{"dataset": "rendered landscapes of hills, water and sky", "depths": [3, 6, 6], "shampoo_beta": 0.95, "one_sided": true}
Rows from block 7 of a small image classifier, named by matrix and row number. Rows with one number belong to one neuron. Each number is 128 + 32 x the weight over its row's rms, rounded and kept within 0 to 255. All counts start at 0. Numbers have three digits each.
After each neuron's rows are labels from the 100 images, of 14976, where the neuron reaches its highest value: "peak on" is the class under the peak. Only what is clearly more common there than usual is listed. The data: rendered landscapes of hills, water and sky.
# fc1: MLP up (model.blocks.7.mlp.fc1.weight, 576x192), inputs 64-127
# fc2: MLP down (model.blocks.7.mlp.fc2.weight, 192x576, transposed), outputs 64-127

fc1.364:110144142109101136193129173088073155112094102141069147092172096096102111097099111110102152144167125097122160087062149102147114127141160111125145132143074162160079184134145105130103144126156144
fc2.364:126106124114112157130172133162132104124103133113147126161134113114107146193157194108180139089137124139110160122102110080110140122102184170135109106167113135112117155136123102123107132149119137
peak on: water

fc1.462:124178108117105102175095139131111066133157095173151133114098089109108138150113099186195098190122121141117135100103168089093138130118156070054102047096078130112076111142113099094133123102118111
fc2.462:116123124146148138109114115099140151143130123136129162127129114120125104129127000127134107150155130151130111148080136123114129166138110131148155137120139109137131137146109117116163132157107149
peak on: gentle ground

fc1.273:174099190146124101085127117139171075094122155176133042129155140164137119098117140108075172128105162105143044062150125109146127111107057106175141167157178151115133105119153184112092137097106096
fc2.273:060129100084123079123121107115131121133178107125132179098085149126134073113080135122112120043092138149140118175164101169138114094180136136107121112145087133115163156151116119130112143172096160
peak on: water

fc1.300:056172229142131051178125192139092144109095146099117167133117147151096133108150160061086131108115057128118142151141130135156114152128107173140113112119085116136168123102084119108122123123159142
fc2.300:135075144109131158130150158144156102146130106144130093123115131120116105136107152149150106096151127128100087168111104138119128151098178178111088158159173121026112146130107080063131149129121149
peak on: sky

fc1.248:142143136113151100130092121144102097138149091132160123130064097100148133177079150136116124174121101125120109113084191126055114172089140091105087094085072138095113105165107088096172105100138101
fc2.248:074095153088129144132176102127118176129094187167102125103161123122093111107078030109209128173152167098170108129081107096164125132152183155168139147130137169117092131155125128120124181176117178
peak on: gentle ground

fc1.550:055163156124201121138077160120102101185139124124087145095125101165118109138191192109084123182145085108131138094102176079100119193104109151177103166136089153142134147145091126171133208096078108
fc2.550:107079169018138148144161121137138108097138136129151127124143135105178103064093172133130158089096123136127136142096113136158124121145166154129148139131145132065065137113122065104173086156137121
peak on: water

fc1.102:101162204102063112163059154147096176111108174113112146141124121138102153060118189061131098096072092127152107213150145134161144120103141068090147156099123119144202129079063110169124101153159130
fc2.102:116104146126101168139139160137211101124141146148139091119122117087121143112124196167190162099123134152124057158084097133121124128131167133126157112136155076079140111136120068105100128119121180
peak on: sky

fc1.172:141113109125117142160118103125134103169134093189165141127079110126127160156097149162160133201108129117118136102108174121083127186104138114106120101092076173090123113171090126123130127096124100
fc2.172:107112160130144126094137109121122157145158151127111159130145136122087126109088000110162158208182132132150092128080153096138126140151116145153124119097132156128097157147138134121150141183164178
peak on: water

fc1.421:129142119100123070136105120123099108123128099149123124111072096122133132146097193158115119166119120162111131123093185148060066159076145072089122094101047154120112107142083081131151102111170150
fc2.421:108159160118129140090195100116110154139093179181104126111131102095126121107066081100189176191163146109137105126085102093168133131139138165166128114142118195099075172168152151130132166168121159
peak on: gentle ground

fc1.558:078156165132153138115137094162162188147169130123102122173143179094120129082116072096098104058107160167121056143120128082166156130167108146166137118156124114141152150127182155150148081113126135
fc2.558:150129155121092113153070170103144073104136103097154173100051091152092129101087115163096119186196129121130150034132082183122159159146101159170126144080175175142118126086105182089141132169073124
peak on: water

fc1.315:135153108112111077170119140117117075143119080166150144113108084104090128153108132177194099193078130159140187118110155118103130145111141066071107083104082171096105084160087105139141138119091140
fc2.315:108115138134155126127109129102136157158138154148134142119132105124124107129116000119150140175151114133117087137112142108110157153139128138138142136128127124156131136133136113119147145157120141
peak on: water

fc1.420:124117124149159077118097143070192150127079131152156124131127140141191104202047117198140121192084085174162155132147123143107188097126158118102104093140188112127115169118140094110110163160117140
fc2.420:095141138185156147173162105075095176146112159070182136115167129123109145143188205098140098183112109133088102116093124063114126077150149105154100157181074134106089162134136144097194147136181111
peak on: steep ground

fc1.120:120118120154184087139081119112076140139114119153141144189117117122111155182068135143131089160135083092132103096082121159031100126121111100156105108124077141126162143193098094119164081120142129
fc2.120:080120150132099150107187122149122121135088178123115133105144080084100092169099038084205123135146124074099100108090096079197132097164156133137112112124134192099085155137114152113117154129159166
peak on: gentle ground

fc1.341:097185164107093099176075139088106150101088186121110139148114108120092125065150134105134170106096132110183112190132150148142133091113131058072175180127079148134180104081083092154130115127141128
fc2.341:112114178137123158198150142167203125126103152124154071116119118122119126184158163133196170086110138154101129159152108145112118122105143129108121102129133108051160155132111096128094140107122188
peak on: water

fc1.453:130153201156062097179057109113135119104092161098090165144119112162104123063117172089124118119071083122134126163120165168147165117152174084091149134077114129160166120104085111158131116092157150
fc2.453:135115128138110165132163153110193082131127143150135102153116117110135143148117173133178150084143142152128109158106094114136132102126167127092115109132165079084155165100111076089107123157115199
peak on: sky

fc1.80:158148105110097095171117100101121091171104099165139143106093086088097121131082131191163080173104124172104168138142112160109080155097114066096121080114092190102114109132068151152121138104115180
fc2.80:084145122137116142098123129100130150146118160161125130138148122127114152147116130127139160196159111084144123098117147129080147168129115144150131129135123147168147129152136109113156113160143151
peak on: water

fc1.281:155129132149144136099151119176128173124134146121097165127148128106137157118129079133127082063070110130126124108132116120105172175169148060082127197164120153191095112069117066094116110142129193
fc2.281:147146163093135124073114136095101090153084155134135155138116101112104120164148149119160087156165121153105145110090104100122151100081147134117080057131115132077148153135158146166168132127157142
peak on: gentle ground

fc1.509:124152156167161142180115160096069133116070167156123138099160129122092146118116118146120138129149180107210158121091131149115117141126160142132148138111086190101115128163139154129150119059089199
fc2.509:116102144106124114137112166145103107111126141088096105131119111093074114152155183074176133117142112129159163133091131084107142140080142140128119118144123139104119095151173104177127150118151120
peak on: water

fc1.490:100137143163132112172141155097131133105100114115123106120112129102101148121069094129173115170083158154129156124083107142068105145090104076183106076164070134128108137148163071137162090125145128
fc2.490:052103151073105105093094116164156071140089163096080147120139061122094162152099083124167114153102106125121135090058146122169146136088165137153074148150086150101101178137128089141166129131115060
peak on: gentle ground

fc1.67:161087123186184101150116101063147084137103124166140118122074162158078097154107090148093096172135158096146124183201113171127141175124108125210157165147155178135095129139089152169143178054089089
fc2.67:117065152087088157147125112162109111096145081093130118154120081141066100116168139016169174088133114100099184157137106123102130045123172178084152115126127137124100151149143108162109110156132133
peak on: sky

fc1.46:120175099122105084176099123090095072138113084169129138120123092103103134142109093177169086183102118147131166089088145086083147125129136054063129048089086121112097107122111083101132118111100124
fc2.46:114126132150153134107121126122156143146132127142154146131140101129146114136123000128147111151150132129122101141102151118111146170173129139144139152130139134129135119142121119128162126141106145
peak on: gentle ground

fc1.140:091176148141173105163118139111095137172126098139125138096145104142016106130168135104135088158066108123140151087156132163111089127127128124122133130187080134141115125139095125138137200080094101
fc2.140:097114197097126143099127138144093115138051132132097161089152095119111123144161099102139135081175076151088126128102117098124099136111157170100091122143132143094161155100144109119130128136139115
peak on: water

fc1.458:127167092112097074185090108095111107119102091156135122121108079104111143140112115200183104209149126151118169112096152092103113148107135069034141070096075147119087092116093141110099149101070132
fc2.458:110147107165140132116105128109137146136142124142140159132153118130150121125123012147120138160138148144113097130092125127115127161158109142150138145127127125160144141143136101118151119133119131
peak on: gentle ground; steep ground

fc1.56:133128132157139087107129141136040133137119082151167135180123084118133150133076154131132123169156108170067122131115134122052102142104111099178115118120071154109161110162092066122170143152151105
fc2.56:136109179093144094082206096144150134146074163175144116136126115123088130124114020099152138154118137124115126069070088092131141137138195178120109128132145203103099139172140155127092190156145182
peak on: gentle ground

fc1.245:122130172163079151143112065116165139114156133171082074106113080109125151111104194158115188158117110134137064110100115130110138132092081135186133217122084228115136164089161163095092163030089083
fc2.245:096119149086140091145137166145107128153132116084111182115106100101103093143100145047174127084167117131104174106109035107131129109118171162120131081152140080103099151138133101136154105133177176
peak on: water

fc1.388:122185196116152074182113161119131166127102092073157138082084173152122110138105030115160150152044094106110124135141101119104129118149152138092170105130109132176105079148083109120104098109173174
fc2.388:124134155121143118125145137130094072142102140167107129136121038103077126152176176074151117096180100156082175096112118096135105141114114161102144088125057128084143170095153111111150108131169137
peak on: steep ground

fc1.419:138097148093063184089170108146127172137159162170094127095184148080133149096134138092093181141125148163165097152168108129196131087096109144098113124166146203115135144080117160084137128057147138
fc2.419:154139136190125093128079158153178117097117106099154159102084095183084056172132062118159037088164128174129158079168107143136164146139163139168107116107151087108112123093133152170121077140116059
peak on: sky

fc1.188:140160173124177142098128137116120120153144093172110144051101144148112096103127154133102116159041129169139135149170104115060182082137112142082106153139111175068187161116078108100150198064120138
fc2.188:168125127130106116137136146136127080101131057095117131069117071135102084089117102096101064098152097176127140100129129130160141136153144129113148082091083164099115160133153116158168117110151088
peak on: sky

fc1.209:133113121146184108100079134067165119076170114151165159149151135125163105157075077137135067162158099123105150131142087187087154118144104075136107121159117088096146147180156145147141107109166101
fc2.209:163066149116040174115183101144112146102109140127133141112147124131083119157129078139192143079115148124092079162098114066171131092115178125116091096169118197155089127138098102120132154111104104
peak on: gentle ground

fc1.121:102124125115133115145120146123097085156129092154132153123105102125087135171083107155214111177098097138127140064072137116053163141111123097102095086102085143089132101175090082111171107101108113
fc2.121:142110135118144112136125115135140160153131151163148170118112124101114110148124000093142132145183116136139116183116130087143140159160158135145153116110134133157102160123122125123126166155127168
peak on: gentle ground

fc1.510:166200102150084148147034133072124153169083178112068165166159131128125098074153176144125132099109118097142122165167198185152120072112127045094172196107077107201149173103116131138119152072138128
fc2.510:092152162189121150181185159129206156100112139141195121117139120122123129174121168135160175122130156120158095154139092124117145154122152072130106145107150117145206133120100098101130126159100170
peak on: water

fc1.23:143102166109115117125121102140125108096148099214089128082112117084176108056125167098107148106113139159133169132187120112132150123081124112047139154139062214081150132105064129116167158081168174
fc2.23:132128094160126103127120158123131160109138108107190153078124094196129091101140079127143099076125099202148130085195123170123123134129137127151122105068138157127179118097110136152135085104147042
peak on: sky

fc1.229:124136137138162096153109171115122098157104081127167148169062112081113144187078123154160104183125085140113136110119127109038137172099128123098123149122093155122114127186102081131147086103111087
fc2.229:117112127053138133114172066154109167132109142154132143089130123134099138130119003105165141158145140072161079110064109094197153147147168148127115145144128162109113134114124116127117141148148139
peak on: gentle ground

fc1.252:135188121111119058180093130095101088110155063167158140132106055113126127147095085180163103190135153140139165118085160116083130152129146099052116068091071112115096109159140093081148107126105119
fc2.252:113132117160164161125110101121133163143114127156154174122135135131150100132136004138130141168144130148137096143087155115121155148163109131154150135125141138128135134143111112130145145128104136
peak on: gentle ground

fc1.276:091177146151143094151125166064106140138086110116150170162116121127108140211086129114191079183125133157117150131096089114056190157117103121130093090163079074112116108140126047141154080130176074
fc2.276:125113156070151147107167086133140166116123106169151169081129120105130095151119024108164141117142124138137095138091151121181164090135195138096132113129110200108126158108120138143121118098130144
peak on: gentle ground

fc1.88:169119112130170102168094126081109125137150114150144154120111088113109113172059126160152100167135113176138090103127157164079144163131132097127103105108110140104136098156089077142166108153165155
fc2.88:092116156096116146124175109129138189133089165178124122128114108092107083104068062115171152159127137093127096143079129110166150105147171135134152131156113199103085165121116158109153197165105160
peak on: gentle ground

fc1.72:104185156142153069170090177098111154149091075148164172163117078106130159182068146154126097177120133166134161140092126119053154201125121089092104119135094085118130112123097049129148070119147100
fc2.72:120140154116143118098188064153096153124107115141142124100097107119136117140113034108156160140155139131136081152098105126150159126147158143100130164132136192094132114105125154134153129131124158
peak on: gentle ground; steep ground

fc1.233:143131087121176120161163140097069103111065065085172150093152150068028121139167151086112141157097117090160162112172146128176166099135186140067096157156101141157116106078100124125124147151069197
fc2.233:130090157122090089119110085139113080117113141106115096146136068104082097096144182088161105107158128118113149127107058096090115177117157146164107092151090180079158117156172133181116135128166116
peak on: water

fc1.260:153152114116158086162096174124080102172133082156148175138115083089119143179079111149167085189112133139141115086125130119071187178137126115105118119099118122098137127127087087130182091087112093
fc2.260:111129139125156136140158100144134174131097151171141140110109100124117136127095037126146134163132139105139085120098133109140147127155153139130135141126138177101114126141109149122155145145123177
peak on: gentle ground

fc1.95:186093150167106073127128089098096153125115089167098141085103075098111125154085123129121113197135118109099144114129208135067065127109104086112126097102045134160110158145089119128146112121157133
fc2.95:121135182121154120087201093147085154126125146134114152110113130124119133173076060082169159170176120160109125087060116115123138125146137119102114078094109194111088135134109143137107176116152206
peak on: gentle ground

fc1.177:139153122113128094155100137127104095168130078139135156122057111097127137151083166146140133175087107147124111097100166136075115161092157082097103086100082145110104085166056067109146100119136115
fc2.177:100131156104157116106153090121119181138107174157116114103119085122110116085074013109162147189164159115145101137077125095149136143141133130157127131138133174116104146129134126136163168161122184
peak on: gentle ground

fc1.58:110118149135122148133112121062114127114160153111153151164105082107110154145080100108161059127162129146102185134085082148062134116137085099144079090178082124102082162156153083136157084153148085
fc2.58:133044148107119132101185131111162120114119132192171179100146153136133100167112049128176139132145095135096054096094119089163176127099194091109128103137094169098116158159100072131091149124125135
peak on: gentle ground

fc1.256:129184133118160124176159105149140149130125095101150152119105174095131132123111104103091088151060099114137192117112089094172155103110138116107158138132208155165183092100126181100125095129071160
fc2.256:122130099123128138107069124085159100132081111081118118101152104098114117157179177096134106095175104114102145135133092083082128184102083191210115101138099138089103175096167122157159127124165142
peak on: water; steep ground

fc1.3:115153118119130078167103136135086089142127077154147163134089107101131138167088121172198107210098107147122134106100161097066157120132159071094122049104075139110099114156108091092157108106103116
fc2.3:129123137131158138108128129101145153161127148160147160117133092113131116123128000127148123162170124137130098145091127104133135177158133145146133153115129146129117132156122118130137151150104176
peak on: gentle ground

fc1.290:131115156118166149125106119170095144129147109092093102124098110110087139119131122114107086123107163164161109142050136105103100141137149128143162037143122132151095115143118121103147037146175142
fc2.290:129134149099117134099153132124114116183149156126147131090108137088142140158098168116170137185151104132111127116125072078056136153090142123104116078119079195120096163137139144138166122123142131
peak on: gentle ground

fc1.488:130118130137155105154104157050158125126100100102127148149092116135128139150024102199143073160117089183122130150131076181075177156116153083115133112135143097124113147147117132080114107073131103
fc2.488:100125152130093152125165101113120127086153121136124165125160107134095170172174107096149108122129177111090090067088158080159121122142166104167100123168068179138130142103148138093160146112135082
peak on: gentle ground; steep ground

fc1.407:127175159136076141151051159190114152110106215113062132144160160134129170128171189125126134115130127114111079210148153151144101110061112094095171177106066120161159158127042107141118148132126131
fc2.407:097089098131111161168145163122175130100132114159104098122141154108127160122140206182173211105132146103132086143150124155124141136133173080115160164134161084126169109153131071092083129141085174
peak on: sky

fc1.365:194073151108146126080129116088091103112135112119108111163149145117090110076096169127082088150200091162146100132178141129131099141136145142111080097147133142144088098137139126076167105188172169
fc2.365:185042143131087155111112117141123067126158100166138168065077046139111128140161124148158085095109097128132169101166141152107128112120101118130099041102109159092124133123166153117068097153106065
peak on: water

fc1.291:114059138165109089144174133137143160108120128090094178142129141099101142107095132141171077104167129188115157126122110177119165141135143113141118087137112088122094149116197102084084052174094108
fc2.291:142138150148111100099108149146105075133103154113130131128076064133090136173148121098136155132181099154131149127123107061086108122095146158084085101162113164107134135136140165139124129135137125
peak on: gentle ground

fc1.441:149108144177152137105107091134121085115158124128118114081097135123118134123112138134157042170120120117152132090138158159120103128136121113136115107145105164102161128197088126153178137113093133
fc2.441:141063177081097191094095116128125121077143161136107165103116087149067103176123061088212151094161061141126141146112156108117165173104110170155164121124132142141124189131155103113147114166136106
peak on: water

fc1.536:134142117083108068166112148127125105111097074160141122103099065090102116170091111187187101233121172143144185087103144090092133156082122094046123091112068123123079088139108121114135133109080119
fc2.536:132148134150170116118128106126137141132156118137141162115142132143149151150125000128132157181153135155131091140096135110121145158171125126137118142120140127132129137136137117130148137138150147
peak on: gentle ground

fc1.313:164118174151153116125099132111105084155160105148104106113107165132128115105094163121120088182146129158085113114163176159139093121105146177115133148100129176105147123144054148120192161082137159
fc2.313:154106150114146154128110080098105124094117119089114172076141109156043124131136051113154148091168069149121185116142140149113149124106111165117139126074162156128133171102148075125112085134129068
peak on: sky

fc1.534:147146118130172077153137169099110123121069085150128170157141066142073147225073082159180062221150124128128134087089156083081177117148128134092147087124041075094138130133133116097158130117150100
fc2.534:115116165139165126124174085167118158127153107156160187114127128123140115158134002118149127151164126139136114148084145104134154161171145137118142132124137171121107128102099137115145131117135169
peak on: gentle ground

fc1.385:121110134190166172095117124116113108122145140134166142116092138110114155169098120137188124161105102128098113087089105133080143132139134118153113093127065140089120124204112089131159118120126126
fc2.385:125085155056110143078115115120134158132122166138089164099144099124104094143110000112194147134169112118162113155072154088147161142142159122173145128123087187103085165162152115135135160148157164
peak on: gentle ground

fc1.439:122149143158181124147106180038141154128095087099136158182106104132115123180076098161147051158115092164109162136114094106063180128121140101063112096155119103095151109135127111117138094096119094
fc2.439:128117135115117164137162078155140143094162104137134169103154107146115147174136064102143113127117166105129094160085144104194148135148172111130116151141092184111121141102121143113148113088143142
peak on: gentle ground; steep ground

fc1.574:095132124111223115147113127098107088176145141180113179105100089101072123145145172129115115180124107072104163066119162093078141171108118120143101181120097157099179129132091153152143164131074085
fc2.574:092123113058139144141111083179164094120138135061187139128147122119151131076142210121099155098059129113107148125093164158144109166155147195128127158137140098091078124102180090158171078127135139
peak on: water

fc1.81:137147092127128082198112139121101083156126082166145147129113100115101137149117126203217103215123124142134169104134194121111129141106129054082113061101084163115123107137097123122122151138088142
fc2.81:086120125122129116125112125117154147137147157138132148123126116113137129125103000117147134165132113130118108132095131118118144165158130149134144133137115118158119125133119117122144138153117147
peak on: water

fc1.544:062123170144096168136091123088100123134116171127124100155110099107100171153134076109158083164095167196063149110093094075105126087129105049166104097182076147113103108180131080147148064142154141
fc2.544:105097165083125091063201083133179088109142151161135151130119124175102126127102016108184110103124117127101142099101123101120167151115180139122090120145118151127114150139124076149139100120152136
peak on: gentle ground

fc1.480:136097119153133167134126117144125089110126140164153132108092135152120120095168144118101086146100140041176138098109109132109083117112176138106106126107107160140140128183123150150128176147140137
fc2.480:118103151125078141146098138131104095085134156088110139129127060127083132125140180057211148128158091126125189112068164078133125088114122175153131104170138158095112097146151145151144106164169147
peak on: water

fc1.508:165225124147086130190094107125122156154106182107112109131163095085112139035092085143119134102141135069125148176128136147117146151173163090101123117112121152185162160099144120170066102168079079
fc2.508:134138096126091090131071109138166109156079158060142147143110116099140137148172187111180164102129120117084197135101160118085153136127153127171158107150132101100085115125134110198123147154117137
peak on: water

fc1.464:112184142107067145173056161153110107147113158116080122166154111094117146115142143150084144116097085098075115199082117177152088109136139076137136110129105123146136172078099112181082136153110092
fc2.464:107089120143032123163145107102151093118181151142063106140137086118137148129175145189212172094131133113123090178095126194091147139110114102166210093164158066105106101177113085127103114130110137
peak on: sky

fc1.227:143143121104119086132097114125151109159123087187165139136116089098117154135078160167139110200113146163110175161134172132064086149097152112102141096072069156114070151119081135131136098099126129
fc2.227:083145152122157131099164099115104160138131137149111124125147125126099143084080088118147184204164123128130080103058131109114138155128120149123103132114133165126106134128154110103151144159162155
peak on: gentle ground

fc1.304:142154095115116109175099112115146078164109091190144122112097094088115136138108157181173080230092133139110170115146171104092127158118136068065131091111081194106109107124083117116104146103077128
fc2.304:117138122134130102110122124114125147144150129129129149135152109130111151122102009131127150194161137128104092126076123104086113153151115156146122139118139121155132139164133122114170128142132143
peak on: water

fc1.454:083160140130159093163097170101107116168104094132130176178099105081106172218075138158146083149086097151122129113089094115027142163118110093099098113122099133111117121168130050113142063103136103
fc2.454:108129142085125144095181090125126133111096132140151126083122093126109110145112000079163119137148140096119112152107116086179152124174175157134119130165116182106140145115146133132130119129151169
peak on: gentle ground

fc1.347:126134131119051124104125141141072134108133117076110158123096098133090132058129104100124084114143176142097117158061142131123108095123163123144154069115085104126125133143128115126141085118209163
fc2.347:120112137102148153127202158112137079121100106151109136118141150098106144180087149143172154116145121135125096099087102074117138133102178134093106121140114151085088175094059091088073126166129133
peak on: gentle ground

fc1.20:144138213174193120183095118144106161099099114134145176118121102129120164148117102135105085180138146095106173108147153162093106129147110145177162147102126115153095168130117094107194131110166128
fc2.20:094143132104114107091197135144155098150099134104074120113073138132104141181120162060181177100137120207071127100152101102114133145099123147084107086144131126167122138105081083117113126198204187
peak on: gentle ground; steep ground